Weights of a small self-supervised image encoder.
Data: trained on rendered solids tumbling over patterned floors, 9.3 epochs.
Rows from block 8, named by matrix and row number. Rows with one number belong to one neuron. Each number is 128 + 32 x the weight over its row's rms, rounded and kept within 0 to 255. All counts start at 0. Numbers have three digits each.
# fc1: MLP up (model.blocks.8.mlp.fc1.weight, 768x192), inputs 0-63
# fc2: MLP down (model.blocks.8.mlp.fc2.weight, 192x768, transposed), outputs 0-63
fc1.43:139089114163058128168167106131161138128128108096094122112048156172134063147161153079186122100085120127173095102151126147112063131232156168151095100156185118154116064115107173104141117157123148
fc2.43:167137104095164173135100115101119100137125164140136116105153115054135149097139178142128127138148146122103102126113124126102152119032068104100184122148096096104108143126122079178149165064126147
fc1.44:105141179143135086100110059141182127123128121132147098148092135134166137086153147150139089147134082165128171085105176114107143085071156123136103105092138168130151118083141189065129173065109134
fc2.44:118061149130110047154120151134099129113142106145156128182137112150115097134136131082163062038142091094144181095110084145192181102154128124108172114115149057150164090118111116137100099066112106
fc1.45:058098139188143075122099121046199149103148119133148132112152145146205128129126106144129149098110106162175137125151145098121138064166165131126141143151143185147111095117137133092140080115106066
fc2.45:147108154124099107141127151116105107146132164173144122149105096137177108095098160153135150171111114134109107124114083092065158106136102055171113125198107135120126152196189158132100220114113156
fc1.46:118183136167142085141147146144176143182090129102162115098063151153127116122140115143095140137114108158169121108140200081141121106104147081121131125118172168166099120092145050111148098075153108
fc2.46:120102100139154113107092155141076174152165116157163085147167084143124100133104136095130112170173106153131072087114085112118145120235114119124122110160060166081101102097159110147130168105123085
fc1.47:154155111122151190179101156139153143128139111168130149114133114123142131158165173137132151140138137172107135129112132141062104132146117141073131153123068124150076097109197096164187146137158099
fc2.47:145123170160099107134140139149093151096105136056135088121060150115115104128119138141159075091145157115172073120171070165181115113091172131171130067104145153152168157194087133140134150112094113
fc1.48:171119148185157147182169130035160146141162090143127122109104123131145090155153164130112142155100136077177144132148119168097171094207106114121154121150106074069103171151123100138136189165132117
fc2.48:126096106138148154090187096157132131141106159121122160167104150155148140176072093137186116152151168099086089115119166132120109144124122174109129139111162190194211111120145155144142109122105146
fc1.49:155155124115166124132104153146169137140132119199085123104128150162132110171165099130162184065134113114150121106104110130186094154147133116111182097200145174109127158178140150128141123135116127
fc2.49:148120131130139166095132159113133095164179157082103160099121191137109147089112176173109154136147163147169057120158119152073086206104123104134107129112168085054095126152146134074158215070077118
fc1.50:171157141186094171141119121125180113156157147124174131131152109110133060070195122219190111121174110067102093087109109111173138115123077159128132120138149102138164132150087181123128097111107121
fc2.50:059092098125165066098188151130081147107112110108080107112125110165149183171084133071059143172097144201149180154167143139116139161147118090092097105176161147136109148170155124132106125112134135
fc1.51:096148202108138143095128110087103058094098133099116145129140144148145105151103101087081112116144120123153132096120128133103144051182111173123086119105116123143128132102141147125138150124166103
fc2.51:154111069148058146171089150095120197119120095168115131138110096136122136077105157149216123160098148152106096153100089102107120182117141130123141118177087174088113109131124045167143090126126151
fc1.52:171147104177135184093139134143073123069071153157173122093163072160145068153122133150113103175127091133173133107086116176159182119116185164119158127107067158131156192154107177195147087110142110
fc2.52:158143133106150141117139138093080107105174123128109103173176115132121170144128082124114129082069059127166137167135151193137175086073168184098172138150129124136142069102170092173119099142119160
fc1.53:160140147143161125140119118128142140155053130150125094119115147194124157163138128111091143129151126171110106113108173105099146106134123144094104085139131118096071181121108145145094150129103127
fc2.53:122134107099121148170161091082111118088157164060129137113107080127148135090166181122077133190149096138100111123114161175112129172123108126094133137126130162202146086153129080058086150163139086
fc1.54:133164103173171101130104110044122114132122184150092100139130173122145050149172169092068095163133126186120092126136145159177148124172104134093115076104095117136103141124123151074083146155109110
fc2.54:156105151081125140116149151182104190069128138100144119089187095151131162135137103197170157128113064065117146154123118108107099139105114134129064144107123116123158137119139065171176196145150174
fc1.55:129170182119132093196142126104104104212138153112088160124169144102099151134100126103153087109109134138117098140108125171147094148124123128101131132071125165148197046094145132210129145109196126
fc2.55:125134138160147157098139125114124117126096097113195103055123129102087095124144138133094098125165124120150149072124149106122168120151172180101128119139155124077162090155121152121127144162113081
fc1.56:072187131145143195141172132180095088163159149170119157093174124153156136172079150118152153090091126160088136090145110095103105134097131106102129104138164099112117208034106144172164111100052154
fc2.56:136163126177119106078157133181163141132142140086151137156162180120088111117170141155168097111118138070152125125105098206142147100094075156207095153084139141126116100090130095093141108093129095
fc1.57:137111107110128107167110097158130207160168122149118115094139120162112153132083076148133166154131133139100117106113179126156098134113164139133064097085095121154130184128117124137146056073066103
fc2.57:096108121134108151118121141140116091143149096088120165140136157111166108082180170079113098137104187137200156156145096148107126132106110133153169160130154118156131069150112119155098210162144110
fc1.58:145119153075148138083074110073101136110110107134093067063170121120117104145096159167079167144089108152118123116163202173110102133104121096154107124166155074092112101153120064152052185081138078
fc2.58:128108102125120139112127135116085123166101117164139094145207162116182105147079123149160123158144119124090117162121141083126142172142131108083145155202180089104105134127157122130093171084137118
fc1.59:107196151172082136170129163100149105157153104139162136117156127114121120139143126071143128127121170174123154108155136102165112116112112123109091126093129085192113094098150193053157116086157080
fc2.59:120143128150109142144097182169151131103161090167110143162166125110134113148144115130125171112181185106119114116122131167134156074136149154089156121177127104183093074107109123075162139037091135
fc1.60:132139069128195113137115154132155144110084109081127135154099108134100138130098135082186106133143166110148168120153122076144091111124168147175124138108178125139088081124096152136151084144142154
fc2.60:120153170109144138204130188153101174134114187103119147158092088071107041140094143137137164073097142164080158145139083163169136147099101085114146102162162140146160179041068123155046107092157105
fc1.61:184197114113133160113155120162107135097100034127122109141119121093178090125120137043097113137167092164134086163119142100095155167105154059164141111192152131051142184117111110147093114135123125
fc2.61:099095112106102115171155118075131075107129139072139171141141085123101152122058150167113087112149085150083137119080094118100157138107159148129130101104130203130091138152155155111100195112080179
fc1.62:192125151177122080072130113140163078132119119149151095092174135131082134120097142096128080094112215130140093110123083157080100081102099109144197169116081132146178114135129148079146135103116106
fc2.62:141060104121144140098079087099185152152121168043114086077096120171122145100082100165189123129205115122091080152093152105117187125143125121155147102128132140155070149094206143175142166072051111
fc1.63:087090100128155117064161217132122163113148152076148098183070148117147174123149099147061083158156098165158145182128167137146125110092084123111149180102153144076162146092125129123112105182114105
fc2.63:166088091107069114229139055145118114125152098111121179097147079145107097139131157116185162119083111097110089099087131156117142117123156158162120087140148103173087111169103101110116146071117114
fc1.64:162149133132117112076118133124100143079153132149166166142149056078116158122148109047131145105091140119172160176103100100113165133073086116039067150162198126102204082150105095104078149112193105
fc2.64:147094093124148123172128110106119144140072083099094118152124150177164118142138136186077128202145142139065133096153138163135094175156130133177183112112089147121065151117108165141123134165067112
fc1.65:186092143102076165118112085144163098143127128167104133084109140119100116092199183095142143123150080146172145120118066140130181139114188113100097115182113148143124099172156177091171157052108180
fc2.65:161153158081114082078102135078133131166103117128178164151163088113130167129093085114159070101121204195140117161130110088088133166227185120133152160140138112080088104102087126103092155151131115
fc1.66:067082165113181141167129132105183132101128153095108099179086145121091079089075183093161080154150118141109156098135103140161181153081190127147168114201097125104162128122150122102099131152134101
fc2.66:158141114180086116137147167174094106169154117146167127110180061172170158150199080181090164121120148103115099138145111087134084115227086126072099146088110164121113118151104157121170115103104153
fc1.67:110099131101122153128099163080080163118136070103105128126155115087099121133146133142135163106138120137108138126116053139172085195181096158102116154155067175139121205115101166195154159148136145
fc2.67:145143146121140141156119092164133118157130155115165125100108137118131189105134152149130089089142168146190162195114140137102173106141129088164096127029178126101120085131154107129092112123114132
fc1.68:147116129129187162098147143116160063143134098140122192158100117135166124133075134065179102124106120139175142106143092079118137173130135135168185150117131159156169201133109106174142069069154141
fc2.68:112187145102117129097139110146103087086147132137139130094180170067158073128161123160120121109092148146160102166164101100077147051118110097127105096101157155068148131185150162124129126170124121
fc1.69:107142134132140133101156136120148131185192167140126172131127134150102156076131103172155080097103134109097181122222173124107170070150117094093144124091153174119033155138134125133133084155124104
fc2.69:162148091156149148187138099118103118117135149098123136140089121075123163157122147118135098136169172177088034099071113137112136158177157164163112123141107044179146113177159139062121137097101145
fc1.70:137069179160140126176158230143113129104129139168117131149051126134161093164098142106127098082149121083143190159099130128153128188134139150154139092090039173124124152164094127130153134109091143
fc2.70:118160129128102126127161089150161092187098109071142125127216148111088130042137128139107165162149142133098067157156133140145117077160104101105127186173201137084088097067163130128099105157207100
fc1.71:184146188108164093109154112127135097096125094100085076109097145137146133058103172148147151144164141187166073123131177068115028097126106089124145127121163149143124169100147179185104163172132113
fc2.71:062155077113101163164113110135109151133101150133144164125179115144179121193175122101145131119116160077116188143111096163075233132137154176108130128116105131148131087160115081117128093043115091
fc1.72:126118107175152169108158188091131116116152102139153136142127139137198129153146138150120088166129146100180108151102066126175110101087196093155117123147129138152079138110165131198149140162099160
fc2.72:169070110129082059160150084182121128153129134151110107115166137102093137111086130089118148105103123152079162147170173159138138140118065115122138123107099097111109130118059108124099144075177107
fc1.73:126148120094107167052089160106131188128168144119151156056101093099062135085118137085065090153074146135142111172122123126155155135178052154156154117115146109160107097100113084140110130178122128
fc2.73:115181117137151086124156114127095126144082154137070172166106151172170146117164123126153154085159083120066151101148147149152134119107210135102097146170114155145076120121155122114113172093115117
fc1.74:041115089076103158125113169131116105151100133092128162117128060151133114142139132183103104175107109098135177090179134089186076128123103158182135079137145054121139095159193139128103162121052096
fc2.74:137165155134152199138141050156157108118195142194174078130141181040154142062126096056144178107112077096151122126111085198113134135211149066152107155140172146103143124095104166147136082142168109
fc1.75:096119119157143127125115134049074137173100130163175132155128128119059181142133114165101163143110108128139128156171182132159153174110099181127138048096115088100122110135103063058156130072112101
fc2.75:143123102145168113125130099126147092086116159191102162196134129067182106121184123070169131111103099143061082102147138121170074156117159091102099171091175174108219154169161085157149115106181142
fc1.76:154140138105145138127061088082110121158170184159169102080150184109118159178101141158124153147118166110134149126147120220085105116112091094112095080137179074076111156117103164122067154117100134
fc2.76:158042068103115085123144090177128093139131088195127074118170091104122148084095126119212061115129124130158131140151088127153173210051142110166119156114129116144154160094138170146092129073098097
fc1.77:155175120141120129172124092043095057123100136136128132123093049153104190175063171135149135118092142191088116128109158104161128068112107119150123123120085146149110144159110106134078102153062158
fc2.77:135099135143142141100122160163193147123087179094165148095126106116159121141140075112099074108141082105200161154152106135080191176107144148108179140112093149099154114144175146127147182154192139
fc1.78:117077145110155155165117144157165135076148125112128159149119102131158141148129123091060129216078107138162162153155096134153136120114120137147058161158170090089128112167103155125180083124124103
fc2.78:128131086126077106081157115106093124177161074115136134188121157135118074105131124167179135074128116148128100112114207120144126107074120120124222085127114190173113106130128150130097171150109118
fc1.79:093157134176125120149104175114154070097135135144123143144201126073080074103129147149124102130143095105137127134078116179141105088149132122142179119115118138143133125247109142128068140127104148
fc2.79:147086142086152136136172070120082178117105176093135138146026122196206148176131117110097166114108169133087144087136170100152129163127113095079072082146146134115144134051165107127120137149155135
fc1.80:130131138067165161163137170174130103121078156132148179138117127121117144170101164156153118179076162118133103083126155105126105148075129111098155120110120114078160144064063123107152140166143112
fc2.80:098127140150106113113203103125143138184142096077141090150147165107114053085175134112105114088167111134093185155137084185147180129126139165154107085145132105134098110188115074167104116114094164
fc1.81:157125125142120141108127157100062100124117099151136120084095099101090112099175103164111085173132140150079104149140110152053122211138104119164163109138168152183072190135163132072125108151144100
fc2.81:150163165172183127177133152118127123181084135124108101195127174139120126122095111123146111142122086139108137082125093107146134074127129174129132152147112126108166121153109149132167131093117105
fc1.82:113095124099160164078170112121124106132158181128124150087151150140152094200123154151149108106156175137128079166114149107105104124116062114121137175156130121117084088121095198074093150136132088
fc2.82:109104122118106114096107094165106146151115157109116112145098091145144129127044085113165095111125073088157113154144143133119160135109141083136167143134169169171129128106114107143147147073081082
fc1.83:080131126154140105183124192129110078121167126165098119079175096149112111095157092116167080097126171092188145164140091106110147104096092059110180115117146158130094151191094136090119131140158098
fc2.83:198087106096148166097141141099118124104124093061163137190057094145148092084103165097124145129100109170101115097145203109077101171153185096126141153172131110129128048094156165134139131135101149
fc1.84:099103117116160085133140199099162198078124111119167104098117080127138116138134140160109083123089059178110134126147140106135081125136133095090206133164076102134119112100096113123140099130192202
fc2.84:079155110158116102132071040120077157146163149133103130145096130113202147156122101093154078111145136123153139152188154123177097175176184116126147147125068131146175104118133117085147164141138146
fc1.85:075133138124147089161143172103119132180189107141158156147159146139173160138154118138117128093094130077123118099128134120120210178140127090097094160111155108158219146155103109155136112122129104
fc2.85:152140138133121104146147047111139116088050161093102115152096126110132094134093176163162150166149120167106127128134121126126074115146149173100176083159082149073051127142111140105071161147128142
fc1.86:103161154092120145138131154210124120100183172131086159133150136118113124115111151124074122149131130140141160132102174123146131118123142146168124094156178069137177146118032168079086151097144072
fc2.86:157110133115091131144134105067148160107110069095130141132106131166153114109167123112157123133140119119128068134130092095146131141144090146108139130077092187115095103124207152182162106134124171
fc1.87:103156147127143111128218145127164115125136142105155088126069137118097117104141131162131116159148161116116115178138164145157112122091129196071102082160103127164165084010142100120147118190116181
fc2.87:146095191159135153134107123139122115137135143169162141106192119157127172102161126159113138109116089139054157082092137103109149114128099121165159156099198177084074132202140172141125127094133149
fc1.88:127081163144147073137139127112154072149123187146143122102129123153128106099044130083125072105179177122146112164185164127207094206164092213111141153142096110040075127175104095123124115176091142
fc2.88:135120125133128160122098150097126173158139095093123078119139131105138164109143115162134147081074093163108152127094068136205142115156177165135142121064148091147164071115193152128156148163125160
fc1.89:148136158120099116112196100130100085179094106131128157108136115195110136163086108107117103044117076126113127145153194184089120134165102200141155157134164090131100118178118165100125162093154134
fc2.89:107123086174106126118078156067113124102132203139117145123088074154167102100071114132200108168122060127141100189133110067131135167051159107154135091109092139140064171099104115111109105126108139